{"model": "class-conditioned image flow-matching model", "image_size": 32, "arch": "dit", "targets": ["angle"], "num_experts": 32, "shared_expert": true, "patch_size": [4, 4], "layers": 8, "width": 160, "optimizer": "adamw", "lr": 0.0018, "beta1": 0.9, "beta2": 0.98, "final_lr_fraction": 0}
Rows from block 3 of a small class-conditioned image flow-matching model, named by matrix and row number. Rows with one number within an expert belong to one neuron, the router's apart. Each number is 500 + 50 x the weight over its row's rms, rounded and kept within 0 to 999. All counts start at 0. Numbers have three digits each.
Before each expert's rows are labels from the 100 images, of 14848 (inputs lightly noised), where the router gives the expert most weight on average: "top examples" is what is common among them; "colour at peak" is the nearest of a few named colours to the mean colour under the peak. Only what is clearly more common there than usual is listed. The data: gratings and oriented noise at many angles and scales.
# router: router (model.blocks.3.mlp.router.weight, 32x160), inputs 0-53
# up: expert up (model.blocks.3.mlp.up, 32x160x160), inputs 0-53
# down: expert down (model.blocks.3.mlp.down, 32x160x160, transposed), outputs 0-53

# expert 19
top examples: square grating; medium; stripes at 150 degrees
colour at peak: brown
router.19:543471530489555572532408393483503560516582423457602539459553459525511414523530473586510511466420496501489466462502470481437498513596504412569472517455640550507368
up.0:594503416535506445511512471520515445545547482530528454476611476523495477523465549540504503479642551472497361496591434526525561477599582558592519508594516427477498
down.0:543520544485462560456491527482466533515447516519494545480481533569512514565523484439451491567533542521499492516650499516420524418439539465416518477515530429482495
up.1:567518485505546521560375509543462538481535479554542525502454561548455440553510499460474504523546474408546488486525517508527503492356483571505437437506529494412457
down.1:494408500500496427314463516401524541521520527652469525515498456518524395534517494494493520523437532518558508501462404492504476511430506484558440455603542472496493
up.2:446452546537452450442497542559549488502404650509476510586532476534491483455484530474450588458440477510532485558545550584452521464489511570546498514520508533461496
down.2:548463542487545481485511488472430518500517637466420448511487520444532517489562512443478404498457511521530539488421529456460440520537529533462508545428620605501408
up.3:515509542544452508540480514439429451502433633559465483503505488407464457479513431509525529540542493489418467580570601476538456465484469465473520515485434509480480
down.3:505447460443453524431524441454558517492450551523541528492480500448453489439522503532527547563492580469528532536475477480549552502438548505505461421566535446534514
up.4:406456539535551409461504512553567518566593539451454454453550449536510535413435544453458536440401510550458503438477541548473472519524516473592466435507509444480507
down.4:413475436474516489543528418548485570441470533550448460465470481497552554471530500578488534502400479438560503454444531493430591542468496463541498535487479418570526
up.5:572464491488475445557401454530524517460538378495516530452538519572545483494517556494527554483556512516529499499516509464507530553534534486547497565564539485501489
down.5:573512527485457485458432560413520491477441446449462496541447536545466390462520458505514536542486583541463460527535527504467525468479532552507517527538466468486523
up.6:502434497511596528448497498542552499492462396498504513569496446484498524457493536461465477514453479532462458528424456525466490513521473417434533532501489525480504
down.6:512558503617460528506466531451580534576476622511519503511558520458524484479475510532455546447439455433405402507557505501532497473513522396473494495462419563544511
up.7:512416534515642487509504569453542527514553550531531472511546601436566522493501529577578447518465547568457441555463508490472514481499512428584553482505543520488502
down.7:515435464361414588503425484539460525533491585464437454517516531517508414525525404447470471552527466456519479536516493566569441539511488447488510429569563482471608
up.8:538501510534590437502461520464542495517612440559522452521560553447575497450478550472528463485500455564491452496489512465468474530541516431620521456485509470497456
down.8:529473624481379488491446475512466467458456537413428449403491520507477511569556474413477506537501499493501503447520627476406556468502509503520499439534582436435557
up.9:487587561478540512400499455580464467443445462378538533478517482489525545496534378485473470467488507518539511500501501543520523558518552577487477568630457454524494
down.9:594559514483480515510569500402427544589530530456524539330499525421539543469495503589506469561511521511402453524437494482523497480525482525501483511415516511479531
up.10:536465453475679484546475473541529462553539409560469517425473554434444521499510525508505374506559463490467506442428537520512463536556607530516528484423516532547540
down.10:470381534556436530528560468567514512544430545476469494567450532574463513504509500472536572441496570567464480491588515457490518501458549469608514534538587418471471
up.11:482484507450394511465637545461522528444548509443474543459493510450520641466449470384538483530476510452535538433454479484465457517491513617401525447555514500509542
down.11:518456467482562519450416436562485511455532494483574476419463512368537523487473527498591538495502487547539422528468447441448428525458539463492525461485438396556511
up.12:522532517555490487550491588430492469516540569618497475559514410462435445423478495427483407499560478521543458514509413510518491526485562486533507442407433450485432
down.12:400446506513419581483543481514397491616475597507436492572508502507476551498480504514485530516486494495500520492450475518608532399481536413620511482517444516545557
up.13:521504490605605470443495475515533576488444562444495533493578575422543560501489493585500473542510462553528517505478544628469443458536553517509570578470465450513499
down.13:482483482352591509483599453431540488514598585524513484434474529478403470492513525465519525568588539484540503523505539584520500507500459559547589438519607513522523
up.14:523542495450603587512476470424510534470414305530502483536480502485486475534499476488516384500460458518522511488400480463517437473453480509447498493512478532545576
down.14:436479458479531533485410513508579562495479450526410492515463532426515432510466453548509458517453434448457490512404443506561540515551525525487422438618495368468607
up.15:552472508523617516494479447424428543469534428504531456511545426432420442539541544504502461556602418469534488494449471559553462490413529493594481475486497452413597
down.15:497456476472500514431537459442527524558495470639568572420516506508540446546477536512520506540495424478533517511437428499605477511495518470646462569588484388523580
up.16:448480560454598457497522473445678580553424475470502493432565537507481500519496494454500578456467520524460538501501552541488521456511487542500515513477487512469485
down.16:484469493520457494571489490499616438570509482568410490517532522518487500479501492403488587419557534585391443499557503502587554547610555469575422573535544490489510
up.17:559514407448514515530435473474460425497598439617514497429495524461388455564471511511544529527511499457542530528425498490514541452505478373476488475531505401513612
down.17:578474518517573434504569518552595468382465605430551573582449515495430591498487515543523398516575521573518501535444471460414571505496476611533509458461520546579534
up.18:434439469516543524380510537537537590511526525398517482600549550437536486422459520568558540570524418540588489494521568605509560512537550509582433469451591434483494
down.18:467551568507501517607448517516473563449487467469479513483464488554517463444543549445482554524518524502581539495378482502526440490518518588472449456514513453420572
up.19:510368412507571498430424580495528469523494593447559369547433566481502556486455505527563451512589468536500470517390496481516504421507531445531518509471531465524465
down.19:461512442484467551532500603570532471486496587410420509494529489524455491534479424479444501462454448473506494581518510544478566468528505567447532449462572564454576
up.20:483493559554480604521449509472507548551482524530561515466601532539454446435554443610536467597449522562388477508518485472502462482484569511590523515496481538532430
down.20:453411401447439458497497469486477589481536509478441552456490451476519515427571599536394501483537526531457489515513477471526588462479561450484435448527498418436475
up.21:488559514528429546492406500441457487452411482499511479515503533424501420488484578454454550495661450508529360483590445471403497542488501554528527574569469522490494
down.21:429369434417576465405475489512508481492539516514444464507521603586484410525506447482548470516480510477485530556518476464542409571457458508541605507542509542473482
up.22:519417419437517526448474490538553513510435525398561496557517520498540527433526539522456505440616461555494479448447466471474527436499577508615595467538528464553487
down.22:396568529494524585524407592467441499521534544478446485502405421537561519475479578521457566534534538362498446518526516523472522446472509476399503542497461501429548
up.23:568413520542432455489485520457496507516531508512572511530524421551435458542430512501466440463481511533526538560483644566528483483509450345519529494503480556470503
down.23:560521488540544462478458498470459515504387499445535490484605460440517454509501486521436476552455457457508480531350516499602517521494424416465505528511457382475515
up.24:550473436451481548526582469503502509454482554619529503473535589492512469503560511506623439580488502491453500556536492476509425451523467566444488486533476492580477
down.24:373498389449447517473453482467442575520502434543502527429528543537490496565470449519531488540466444498492562500526464495446475532474499478522478477559477416508575
up.25:541470509539501391418557466463490515447408547499549554456538539511532515460511482531496464529460569537462537529479502499503488472524497478473526500483570525573451
down.25:396528482543447546547476538562519480509598442479545519512494440443531553513485455510483509451487589475507428466565415547473565473500517433473434482459479457542607
up.26:380421458464603417469499508617505451531400503558405452486557567513519461465468461560540516531457558533435453497427447578450525524563490453516507485537453517574659
down.26:484486484500508517493535404584469488468500536548434457510533571537500564484527504426493513383432496576509597534548558506473517489482505401576568540476477461535429

# expert 21
top examples: dashes; stripes at 90 degrees; very fine
colour at peak: brown
router.21:528466516515541461518444558465504537452416509493531484544514518518485461439469518452528518506623476512546565548544460617441535513604541546605537537505476447468491
up.0:437474551476505593568587489575444467492569459508379445509456505498543489531496489500526463498525577591450523489498454504492513531502423494480452519446461643514534
down.0:506483477458490531548557379521518518488536556378600478543447598431426514463476500488566493454525412618510516536348480512434514520494491507614541469493531566541481
up.1:487470547471528451477481490488573485469536493488495468530447475503541503470487475423513490470461573526501413540532512508523485464535559583499519534443496505446432
down.1:576538611553570514503463463513483599498422579489519514466450466496495457421492479470459471459470524467581517513484421477530387467459522521462463520519446505493502
up.2:485515442506470515552484600497527466468546456436457547405642527488572468590564427507523538562424435537521565557557563584522574537414509442441456544487470481483550
down.2:490484460545390506577516590456467458489563568510456532423531432510508496488549525423532546545590405511448467513608494511490558461547501497463539446487540621417480
up.3:542534455475443581529471374556489416533503487480520573466444472544548410514500518499502537494432414483485496522366491424567509490531436467484523458588584467551569
down.3:473425424453529524487615486557443518587420566549518519457436490502526508514461475416546426548545419548561453574488557490582494518518481497604517557525515495536516
up.4:466445502478512478464524523402556512481504601548561493576543543491470445475486562588522529519357539504506541543414491462458521512534451440466508546481471587529458
down.4:454526477490488441522500461454564472407531466611510505552458505563495444528524472495500531520523450520554633486612427541477546467437423516477484485437549467485447
up.5:444467570493473483451488520502490552507546400503420444528502517568598423483455531524494516542462568563472495514515498563513538517551562631544523470430431466442374
down.5:536494522539501423542542495477542502447480480531470499504444517522468511419545533518550363453509581452550434412408428568459475528541541627524526474487510587548635
up.6:581446519483529461491497385564428553647557529435543456568444512473517490467441415529513609407464463530418460455432460517487422509504442487518552445489536477479455
down.6:421486446526404391548510560507641507446507485470423495475459489580525469504483443502506587448459519448462479472434509437443606538550519505484544576540577462519449
up.7:532539437528444474477478443449452558597376525567597566541488499548557463471493420602501578493464492508519552576518468447527548462538455456547532458462482523584434
down.7:480508549407529485536588481512558392419560532480401456425418473489516495531483495538435488459525502444454461495423422472456523484490503469522564540497592449503553
up.8:393529468535517505498512473475597483452464468582539535399517507489539502561440483465574504553425515487549528563484562554544629477486572413432400459480499536482561
down.8:596543512530421584585485487451552470561472511557408527538531439534518466478505442517435544574506560527505515502469482466568448483393478451457464505494485463433541
up.9:439553505530565528468595528526472476384510483605417490565431471514526629439554514445502464542552459452454460526538533468552517533542509479464502465460510589490512
down.9:553440530493481446583498490357535515454529478372495482571484499472517469506492464530447519515602551558542428449444447520402448643472457568489554421428556586570449
up.10:457499514506473498475484430488508443524477539483485499494434552556560391485506580501502620467392510478446559541382502517458457509578435508477544498508588517515450
down.10:464545491433457510479564450554482535502450579438418443517531532456484552463477494420531367427501467537585489521445634520497518512534510541508545523485506552542536
up.11:556492504468453527534481431464441417491480511533466490450506535463488438543519447515482567492464505558469498527518489429573528487371513423489513527505489546504482
down.11:523510496528622535492440523605481510468531498542654523558565465528526488535521501452526603527522433464571475527510506442520447470444469557488424564549391480508515
up.12:474630519489469520544426398503457510449516495409549532486423640459597442562522521530560634501461560581489421451428517387505557456560568483515464545513567439514395
down.12:569482475412577425516429566548568458486483487504530459403606517606550496481504396528474467520516567435446488528463573489536487437418427442468534564505440474492515
up.13:501482517462444463419608527472442495470517573531552459513576501456479647427476542448421494498547435379542483485437467474492467492440469499507496426526576484477445
down.13:456534466494462524567525501497493467381501558401568478463478457527517475541503533507586549559603544518573495552495572570454501554476482597487545455450523543474551
up.14:627521470478437539437570415522517566500491520477586465484484555592475447490533544621504469523477564580500445515541481491557463468430391548527530531485483505573488
down.14:545489484461525558511416490490512469476520484501391535497525417464552489544532469489403438492548549417513469492525476476450501466504448426407447573525592530480419
up.15:463537504512570496531602508521468486394520510507469481540495475547519587453485549551497488576459481546439458420525499463436535545487463455438481547460494652459527
down.15:512486448514470459516488406417485496424475512356465441536426568535464457433490503503530537462567514575516473402393493530400494599457552509567548382495559551494515
up.16:655444440423477465589498576560435508478525398506491473541503391423475492459515453477489470539528440487446417488453549397563509506464476518569537516427471493474441
down.16:475543521509507558499501512575441495453497430373463502485437581439404557535479566571528498460516491590523520467454456494548657421553491590576553426484502572477529
up.17:475542441540512487483527460492501608515569446579431527482511453542576539522447531518562504618553487447501471457493568475477463582492549480482450489507537587484525
down.17:487514586431489495536466509488459592500485439443498516519483497545526527453544443498495469538540542531566497445428429522433525514487413551453481410439553523520414
up.18:540562542550449475582599555399556470486551447429415460462462523508587470514438511473493433505459550565523525407491431554488424542493531550426452560466450577526508
down.18:449466516498449582432525415551500601537593453481428421466494538532474493510443456433515501456515515506459501542564531505529380520433470457481573537457468557502456
up.19:523537500492454510654456543511503410475509414571504528522541426549440384462489488513418497406528547486439522575514424472564576499491464499509438515508546483509469
down.19:467469545440524581457484469492463509607451488513434554454491473517495467510437489471484470553560489520498493444434381455632502503479566516570502524499563485538574
up.20:562533488541516581543553511458546466370484482437542477461438488515409522478508465456483440458555304464529475444584522414410466529553452429508515539559503454473465
down.20:529493507456446439471543479469497540500339498540491517517559486511493446455506479535481444435526431488528485522478484521545480535455467474470479445513507434449565
up.21:421470527504539615621534504456506416393442510442350484520526474464437433571485526512484477448459518467566502490551470474448493549589483483515409533520575508552455
down.21:561481497496590509451574408500516534608505443603569489423563524438472522489453493516477400514491501533480512482465514477535507505506485366606524441502443482605472
up.22:436481544508431508541520491591469442486546388458446506535478460556542440529502551513462551471367552476529506464433479550499458514573471506529397532501487496536568
down.22:490495479527502454539541524550554520485401432500472462531431455521570511536447500436515480436443527494511479520464539477510602543493463526554525561418602513520505
up.23:471504440492531457482392490550510501395516514645561498560533556383479549446445555505514473584487565438533496441504458499483490515475525461436468527479489540548520
down.23:454503530448606618621420457408427504447474476460505456559472501554498467453510455482484534513598526521539456537471501505467434506503502456510548483454522576421451
up.24:508549568457488571562515501461495488447586462521607551477583565468398595505465494447479413492403473379593508503532534545461420558485562497431456464543492543500538
down.24:529485487470396441533473513419461500481494531375488516534414533569589469527488369526483435545573557431471469473523450565440491562485508576458534525479513502461534
up.25:505457414548541490507470490545569485387485477573453491461495487592447508582519562514554488553537467560565508517499504440529525494549428423501530519523490607578516
down.25:563516514496583461515564520514588508490495521485462449527468634515495487427599513494455520445545506491566454388410483567401411534442498481556547460501548598511479
up.26:422521591515437551552528468511489524462510502531563560537529498445543608495409503429407506391499468400483480470405508470423394488512516488558465400530482529360453
down.26:520444449442458437593534473471559496508515464476484544447434505599451401446501504549502399513576531445436469469560478513483482516459471557496626460478572556505596

# expert 26
top examples: coloured; stripes at 90 degrees; stripes at 105 degrees
colour at peak: orange; brown
router.26:577414450495518436472490438557534433459482500509567518555429432543520443515461541457468464469570486539467538466648526569521490454502465411509473466513430623545531
up.0:449562485528499515491422591512480521565520515514543472449525541579428413458458496484506445524403525487380533600449455522506566631438550452519414525441552545540521
down.0:541521514516560575501465591429487528437406519454384455553546454438564502499520537520491508523474477460625510546498538504496454512488548536516500509440468558475538
up.1:532428498498513518528460503549497492409512501522573514555482388632466439529540515509451435465402449545521467493487554494486515497512470481515584604574505529471560
down.1:442509554482551566512395561546543504571541495492514531468528524444554556548462468446454505477486524384515483503485580426515465561544537553514488465488581438583525
up.2:478412509456522505593458493464497447520522511535450461477473445520465499578487517499458454415531596490545379537477538503536485481573421423616519468506522533453505
down.2:505506573490529549487459548572510540643496499478472457505555493509556527445499424480544513477579536519472501553518413464508417460464439569506519509529551583494544
up.3:506457517402550634484554460493467493509523396494506509435549476435427470510518506524489607518483528514495445524516622559504440469474492524495496541516473493555512
down.3:574497528522551559492479480522495486471415524518438509466532505451470459453539436462523520467552470523527507465602484540536498450519506478447559565542507682475524
up.4:472603492555416604489477523438516536516485452562487363566491484518591556478365471513600529472539521418549428545461528524496473511517555494574490496544514481600522
down.4:522484557431418476429463530443458484466476517481612426589456444438503452493578618581457551521521531537546515572575530512461479468468386510450523540505455522440487
up.5:587533499504572499513488496460458537569529467427487435530481516513508489522622546416602472508483493586453489515555455524495481407497485507494543391491509484480465
down.5:585467521514509542525500525398432518610468382492571523519544561510610499486512498486567493423468531369503448559534495608494498495545513552626507561482536521532536
up.6:406501550542492504462446490466402483522502542447486516432559572484515509473563485555468551501409481568491542503407409440493538584420526557460495557490509418501489
down.6:440505519391522430539517529510480422513508546467484540512454447510545489544513475482535514554530487532511528502484516433467537453500465497478505555520465420445500
up.7:402479542439483503528499520489408504491506563536578477545464428498567502445371545483485540486581544464459480499526464535523602492473573536568494697456530504502498
down.7:510518525527376488455501500530546521540443494540439475466558554469459448494529596423501481588575527526640450400412634551534432487488487436512451468547517485464505
up.8:436515495485490505502501512408522596491477458499496520464565439521465529511546426585531500469382475442576518501579473535576482499401477414562454568466474540584551
down.8:513518463482495450529469405481499533462491421486589515479436495576526440492503532564482509589447549522494409454569472535423481549529549504519552475480551562451574
up.9:468436592502401550522553579441489534559488522518537483485433504447499519543508528512549509478501508471455521558460476495459597560631541461505541457468504554540537
down.9:468457446438486406527595466461439431373549585509503418588505505517525520472532529490515524515511450500565498429405502446407480469557560507543480493476499471466473
up.10:408507474567504489506498520531466529564469560450523485506505540431556574490597489499489522479409480558496515512426400537519501577499517513438544505475489532540545
down.10:526479471424589487496537446534532504569457536454484536529455474585612502490483457455522501488509418546519480501467533444480487474449445412535530427518530469479400
up.11:391503526531477508485374517442525428445539513409398504457455492403545499465510486505495509479441591608449463516464474574443423544553554562452523529465446527529474
down.11:476546545450505489489529436561387469517474610450392472326513494513435547477507490547516440505464445518520495522442462492508480495499442563460566456477459442525546
up.12:422552500460369486519498472517537537531584431487441506500588539536511395533513545412471522439514469438520535532512439490537465444488476428504348464455487568507537
down.12:449522401480490469492527578530483498405624443448466512520421441572548525454492517520524572457555513454521437483506477495403520542518491561558479536481454523478619
up.13:410468521501449486480495482474451500567537443521542585547455523457541470592457513642595634483513455491453469501491427522482505533632567464509604434557586483498543
down.13:524563417559467498528526596578488520402476585482506636558438547568484518587584482422403624485549552419488469493436541505461564553489416464499515540460482439467481
up.14:496491482525450505437419444549523486442525546479516504529505410546527435466501496501523502496500468591466489519509535535486506493470417622623598566492529510448477
down.14:419473533478453528527437487512484521551513518536528582529434539494502475551464543416476529501497473484411488497533505472470525491513583531493596479434566425581497
up.15:468478482580555525446566527560434496530489529511479512501490463542431533426479536526503472536448498470516564435471482492433439565491494520425572466502477500536492
down.15:588516508502583510520501523402482534450473490541544461571517504528491506504485497499475509469575475435493679517415496395513518466565496552500500512484468437503461
up.16:413435563486589503450496497543474511514453520489460514508557571468510495436407503509444455497555511525540524504449521371437589473512577538507508647477545496547477
down.16:508525523521441566483593559507501465500522549380471478480575612436544443491508561473538476469553586469504380454459498557514508472467500535497527515594579582512438
up.17:542475578492493481459531530396373465469521485454535500413488489523553535466449507602510447452502490457464495537558602465462569513371565566559461528512535398502418
down.17:400505457432427506540526462573548391527562479495489545488458550486455482446607498393572525542570527551506496464419438478493447467476473417560455560558548462440487
up.18:510447466462510466483534571525471521350484521568506417589510447521463597500437513448431440453515482532448466471526517475635576493478485593539516565504547505490381
down.18:513547560487385492441481574455483504539481545546510523547525581548468507522473588408438487590484477446563450558534553458425489554537561543470507476409567442566550
up.19:564527496427509527441397494430506532549502516392515527534512483475560560520478523601447581484431512582512440504544524593490490487596535411568430435494472547496513
down.19:549486471509425488520447546512484503524440479470498490405614449416450539519552571563520512518462555512528460476513576477531520540478583487443421500597502544498469
up.20:495486465523503442502415600436560583588478439496461474424513451427555529495450500509452590558466468523477521543536512575417431475452550532443516509496541563460471
down.20:502435445466458492531492537492496524557482492383527512447533536450533513466499483490514414447526461417459377472448613491450544516526510443637488491574542566525463
up.21:414448526487547559502486466495415558523575500562479416548475458513461598507474536520520511535474502565503433466478440547474495486526456555586467508494455446484506
down.21:487522505548454522496518554437484481551535580472491472559436580583515437483548479495450457533512543513446464406557595594524477447452566461419447583586564526494503
up.22:584452494464519547555511485460486483467527580481480459506548598549443516465527518530493478457420502533516442507550512521484531519520500542458445510466486445456509
down.22:541512480453484452471518443518438517533530498548505504475471511431523491454472524496503574438524456453485421486522499581455448529526510391478608552525504562516610
up.23:460493537486611518529601491480483473469479564506440502517515482553513537445498456544470414564427527493514471536567418607537507512492495436477603441512458501499587
down.23:494480481454491463475563468461452549541519471554523538493435484471620501479454496477463588549477543453609408484506529516421481562623518635587554520442538504508544
up.24:500523516501558525454550416525585486422495571407483535566494468477465439537466552486570479478553488435587479471408500517480422537526508453477478401530503466483487
down.24:479496527416438516480522410503513480512581523517533519456460502417416460471503566465445472510570502409449413457401521543504452466547485399544551476468438496474504
up.25:455492436525543507486473529534502482527468539500413507558502554391529443415456434469480479507483456416506566602491479537561484465373442496530567556407478545535534
down.25:563438466498572454518451440485526490557547473424597509387446479511567554521538436563468529450468479465429442474418448488453507489466411546533436525456469430536492
up.26:418490539417544498461521535497594448429483530471470486482493394580456582461468535523419565580469566466498442484506504505588459540366459543457592514492481488509485
down.26:531531526570474523458466475400473474528470491524522492453581513469494543446550410525501450583489503420451457514502492493482514448517545552407519488565414516464487

# expert 9
top examples: dashes; very coarse
colour at peak: black
router.9:423461478474476471517416501502509498548503500480518494478489535467532468532513559539499520505613558598432450585455502514550524466555536451670489482534478447507544
up.0:562502488489517459504465444483457414446472463478529424521518480505506459506527525504521425487550561513400393549568489553526426473538552538534483592531517476599457
down.0:532541597585584627452489515490427500517497524457568473474496463448476474419528474561434465589459476495483410479535390441458511391494512483463633492450537467535482
up.1:572497568440575435360463444542458465542454579458511523464649540411442620499503503530524524430585492491478481524492458520527471510521506449555453518667587497448517
down.1:481477522516462471606445452483562532545476563490535460459494542519525469486474488489561535552552542450487435522552498525556471422523586481425551513547469587486445
up.2:356529554491519507479448460516623442517496506552460504392486558613451501558492533524478520501479484485472491556498517480497476487506529516532460397563527480522571
down.2:617461496548485451485560396488637564529485395538474566533488513437445518502470478509513504554521475556442432527502415482569540510398470423537470563492475494480403
up.3:580518493472489510583491472456542481505446424544431480480570528537500410555465545535505492517456524509518450524463519531530516546570441502486516460505548525512537
down.3:532420509517530442425632539487563493507478562456524515498427517423437502465464500592477411471512546462515553452496483408510576472449535541559506449467460498548435
up.4:335510443442529511549492560563495506484498435501507466513556445533472464494528551525502470509499528506446423460502621570499443577489460567524463448496460530481512
down.4:706538517458523473479419551489536499540505508402456521440509544546417448491546514484546538596480485462522467500428594450585494447366509557529529541536520486518481
up.5:499549495478543553539538506432549522517454424510461506549545472463514457515470496512522467574432487553503500505512503553466522531564429547461551465555500535472447
down.5:448527528501516421425632519480477505463566524540490531403440478503493473534427575396524465481498506475503490527488464492458573484468610550623525403551503504471522
up.6:618491535488518457500468507461512460528497427572535533478573472434468453567544538477536612447567528436462483513496541463439514517545570501477466498520522413513475
down.6:617515511539466477452532541595531468504498471478540519532472503494459481526490432466518574479453476511441497508576543534543465497461426469460453457474429359504439
up.7:505475478496452538479521445504486493497578486554435516427503532486493461508532498532480482480469558528525516544484526618535510469481474441454508527495515577484636
down.7:490573501490522504544460528477468496429541492389509469465495493521509511506545427540469470492561554498540457478408471536418389521491507633425444439377451499486695
up.8:517560461473440544555508516481533603522365460513385501493544469458509471474474510424428471499549475476479525498586486504511472472502549514507481581511526462525579
down.8:411491438474445463480545443566532473519466521500465503483484497495491432359492444519462442446436514493416463469585566580460585508545460478481549501473507461541625
up.9:496501499523530394447442542549400478560492517470484475545559473498563485566484577514529541527522555461545493501509468602484427484507536575503499460547563474488582
down.9:555527568542511518495383497469528493445529446488527526544548470513509496423516436508512452627545574505437436479508447360633475500493419569440481514429553510440375
up.10:511445520448526490378529528517534518474452581383503477524524550491470607413520462581434399416581462597529455539556510522501578499506547477519598556492511431518458
down.10:463516483518515473518516492575514543422478499468489462498551486519530466504583518483580540466515496573535479477511559569432506535540509541459385546562518606517550
up.11:478451509401463480475501436513508406496516558540487514447564559503412497451471524563514519481588466582462406531505460456525542484438558458520483371613444410515415
down.11:493483558564365389581527435438467513469480459493476485428498574496529518611502443527482525497467518577461433512441449492544526516602470499560412454523506458540505
up.12:443472487550514553477592513454461492504539439581522453413437503475496548568560525511536483559395498551418500499476485441530543509489475445483559463476503450528470
down.12:519512463536524497473505580485443436471469505550519508543570519479499486438533514504450483464433517516553502424403467475524523521610441492542492450579515539571586
up.13:499446507488521499537421476565408584480549486524490450530530485418478510506548482452431519493549450490451452528569506501455494543552495528496526603598596522333524
down.13:448512490488451420586532434576489458467442538518594436471436587486517483522464519512474554498537505489462475445469573483423505419582485547504515509551460521497471
up.14:414532514535494509526504513479520514436494603560482471491540479599452518518476442477481515470510524456487523555448543517523498528452512439481525460535490475524551
down.14:563616536622530507510424535371531502461538443517388456497552580437384462410521466534512476514508486518518543513495519473482462445479474583399505559471487562491581
up.15:552426508530520487521576563404464481517428498520488447504503535445565430466439525531538512584528547536502474445411441479488460468504535545410471431432484548517454
down.15:456520457485520511377466426396519518487590546524494510463498616508495486428516541502579384579456462516578546473529460429474556505446538531545516456570502398499444
up.16:551504502511586490371498485476497550557458549465533459505514530596544558486477480513543504501490442587452326527519594522481495452480480499513478486568518484447517
down.16:451528529551470470527452408578540479444484443605427440491528593526489472577543515412525554455511562389532404554533502569548410522455421431461474630506561568438502
up.17:566441490517510525551495472451484465544440413571481491399451496466552400541485563376532498514583535476472484525393461430490565488544491436482492508480535614571578
down.17:442425502450532460426617378457486474433524489448521483421586461434484525496482529481514547449534376631575453538463494465485557435501543507565560491561434469562418
up.18:511474479466576514504476544428561484459375593441568522554556515499556534456407558578505540542609507524499436537487532512484559541579552522473633448485515419560429
down.18:488492462514499461480582508550476479513571518527420489507509500482470515468519455441617572461544591485504528524496586543508514458456515485471483448495516536520548
up.19:489429510473431530582473551577471482420560449442486471520536507418507429532483537465520486551581440486456490469579522480513514488461516497487390534519552433493495
down.19:567537563550529585409463450522461526480415497473493467569409540481464521463571508537505481577464505567448456539498429543479443523458515476540524581489509374524457
up.20:550509436476496464374466517471531502495443546477512511495598582602430642463551494587511512457535490570430469494490517482512460458526499545507592494569494450588544
down.20:376530478536398398589570438421529536501464485579466551518457560484488510525580483504467506455536616423490463524492434634461479558521552440469387403470638516522487
up.21:525473518438530532435536474457455541533494562486516399541547527462565579530475539472498446506542440479494461520393506494561499516543439451473518526471562511488560
down.21:511516588530468455561425441557516405498531454546404434454457526549473454555557473592573565516510513457514518430490459492522569504445555502416483531409583457480448
up.22:492461520512490492621452540542520446439568470415508447458539469409500426508494488406520476451582477530449515517485548462499496529432551533537370462491500414470519
down.22:551457498547471531465481452522508506518478539442514504587399506473514526504524543591490470544457442618415493498406356478525503450479590463496518562506516384525402
up.23:572516533478584555358499529570506519523532531440546527475566511527494573530470579569471454454477495627541380515558540503464559486479503502495492510567536465451492
down.23:401478540498529476508514381572554548466500478561454513472477497530556522540584525426621515466561593476517395526425533504433445548502489482419428531511531571452474
up.24:412528479446560516387448468545530504554426451510517518382563554538439585477525450569545493414536506554477470577454521499501526417543505508539545439592509471487496
down.24:470482449497478514458543471524547523548488449386404538428388518544481535559495445477550549579569490541458392543521458532481532469463532556559542508387529511458512
up.25:484416524503539499493444483485449502470460508476571476485531497440529537519474495492462533404556557463519476518458496606510526436498537438600507476514507506445518
down.25:517593479470482550549477469474463537478520543567540473507497497464497391492519461578554494532465498545521399560574455544447382463519494555320513571474485490510495
up.26:539535469500450465481533538546506445521521585556512484554430502493458542454505432508503478501528462420505573480492491415499460482501419466463491434460486484532552
down.26:445579520518532527491461484508488521505483585559468414532469573496462562467575615465545478497521541461550560456445641519452395550476602509514525473503468452560505